{
  "image_size": 32,
  "translate": 0.12,
  "num_classes": 6,
  "depths": [5, 5, 5],
  "kernel_size": 3,
  "stem": "single",
  "loss": "cross_entropy",
  "init": "trunc_normal_002",
  "muon_scale": "match_rms_adamw",
  "learning_rate": 0.0034,
  "momentum": 0.95,
  "epochs": 41.2,
  "weight_decay": 0.08
}
Rows from block 3 of a small image classifier, named by matrix and row number. Rows with one number belong to one channel. Each number is 128 + 32 x the weight over its row's rms, rounded and kept within 0 to 255. All counts start at 0. Numbers have three digits each.
After each channel's rows are labels from the 100 images, of 14976, where the channel reaches its highest value: "lies over" is the class under the peak; "colour at peak" is the nearest of a few named colours to the mean colour under the peak. Only what is clearly more common there than usual is listed. The data: rendered scenes of coloured solids on a plain floor. In brackets: how many of the 100.
# convs0: first 3x3 conv (model.blocks.3.convs.0.weight, 96x96x3x3, each kernel summed), inputs 0-47
# convs1: second 3x3 conv (model.blocks.3.convs.1.weight, 96x96x3x3, transposed, each kernel summed), outputs 0-47

convs0.36:135092108096123070079107134137104146171167116099182127162126135138089043127029126140056165109070093132130188175079131106122134076140106129140080
convs1.36:146105115087138134135149145109156123137156093133113149167108120097117101111104151116109098182037123148098097137138123105138188099127075171142059
lies over: twisted bar (45)
colour at peak: brown (50)

convs0.10:123134160163136100111119129095104125117114121146140145070129052081172121093128124121135135122133157130170150084132161152121159176095145086107084
convs1.10:129146120104187152138148116073149094106180102090182149145131144169143093086149110081148188091146123130149148132111035138114195146172155219119138
lies over: jack (26)
colour at peak: brown (31)

convs0.74:101078135126117060110140113128093149097136128075182123167107153166117091144048104169120131107089151162123190111134116136142125144118047161142088
convs1.74:120094075150156148152126161096138107154109133162127094145121056076121062159137113117127153133071129157135128160158100168166216135143115144111123
lies over: twisted bar (25)
colour at peak: brown (42)

convs0.87:085166081092134108113143137097114169130083127132095091154108139091087108129101070072195152134073081080116160089106040125096056115136152122129186
convs1.87:156146139097130100152094174129157165120063105140133109119090120149120142053079135116129114111120161092127073128116056088036148123132104117181088
lies over: cog (48)
colour at peak: white (53)

convs0.6:124095118154089111150109162114139137127157131161112104124090091207111125106118040097171114128141143140087159172152131060092088126075077123145119
convs1.6:113140087123083097118140145072107158165120177117168126086123168144119138122110081167074188066132086166175146134128166150126118151143176111154103
lies over: cog (53)
colour at peak: white (54)

convs0.72:151034127093127115124103109113104067140138111064131083065080119105162114128166119157128075125091149108120134130074166096108112122118127125088123
convs1.72:175174106170168134142139143070119143109117181102125151119156153135098125180184141153123075112099105105154078153124151156149108160132195108127198
lies over: torus (29)
colour at peak: brown (41)

convs0.63:129139119067118110086139126104080122120074109168103122067138121143116120164161100162084078138106151103057083072099164156088153120073139109166137
convs1.63:138149068199140130141113057145128105141113086121123096140141133091106125086156128162105102075117113053157132140087129116164201099128177204158117
lies over: jack (52)
colour at peak: brown (64)

convs0.48:113076121107122142130138110162057075106112103093076105128127117108170156087145128073119137147120125120173098110149146171147185103115149147139086
convs1.48:154061069088130084164133134108156157133133150117130109126161112090081093190172153158150079109173069077117104173122107150125192122083123082119104
lies over: jack (35)
colour at peak: brown (59)

convs0.49:131085146088095118149168106154098112130128100086137113035112136121137116133182126131171081170153174131099114165113104122130139099093105149148103
convs1.49:145117144132149112157125131122125138091098106155137178135104084081148080122114062103147154060126086143159099166148015135081135183125143140172075
lies over: tube (32)
colour at peak: green (45); brown (25)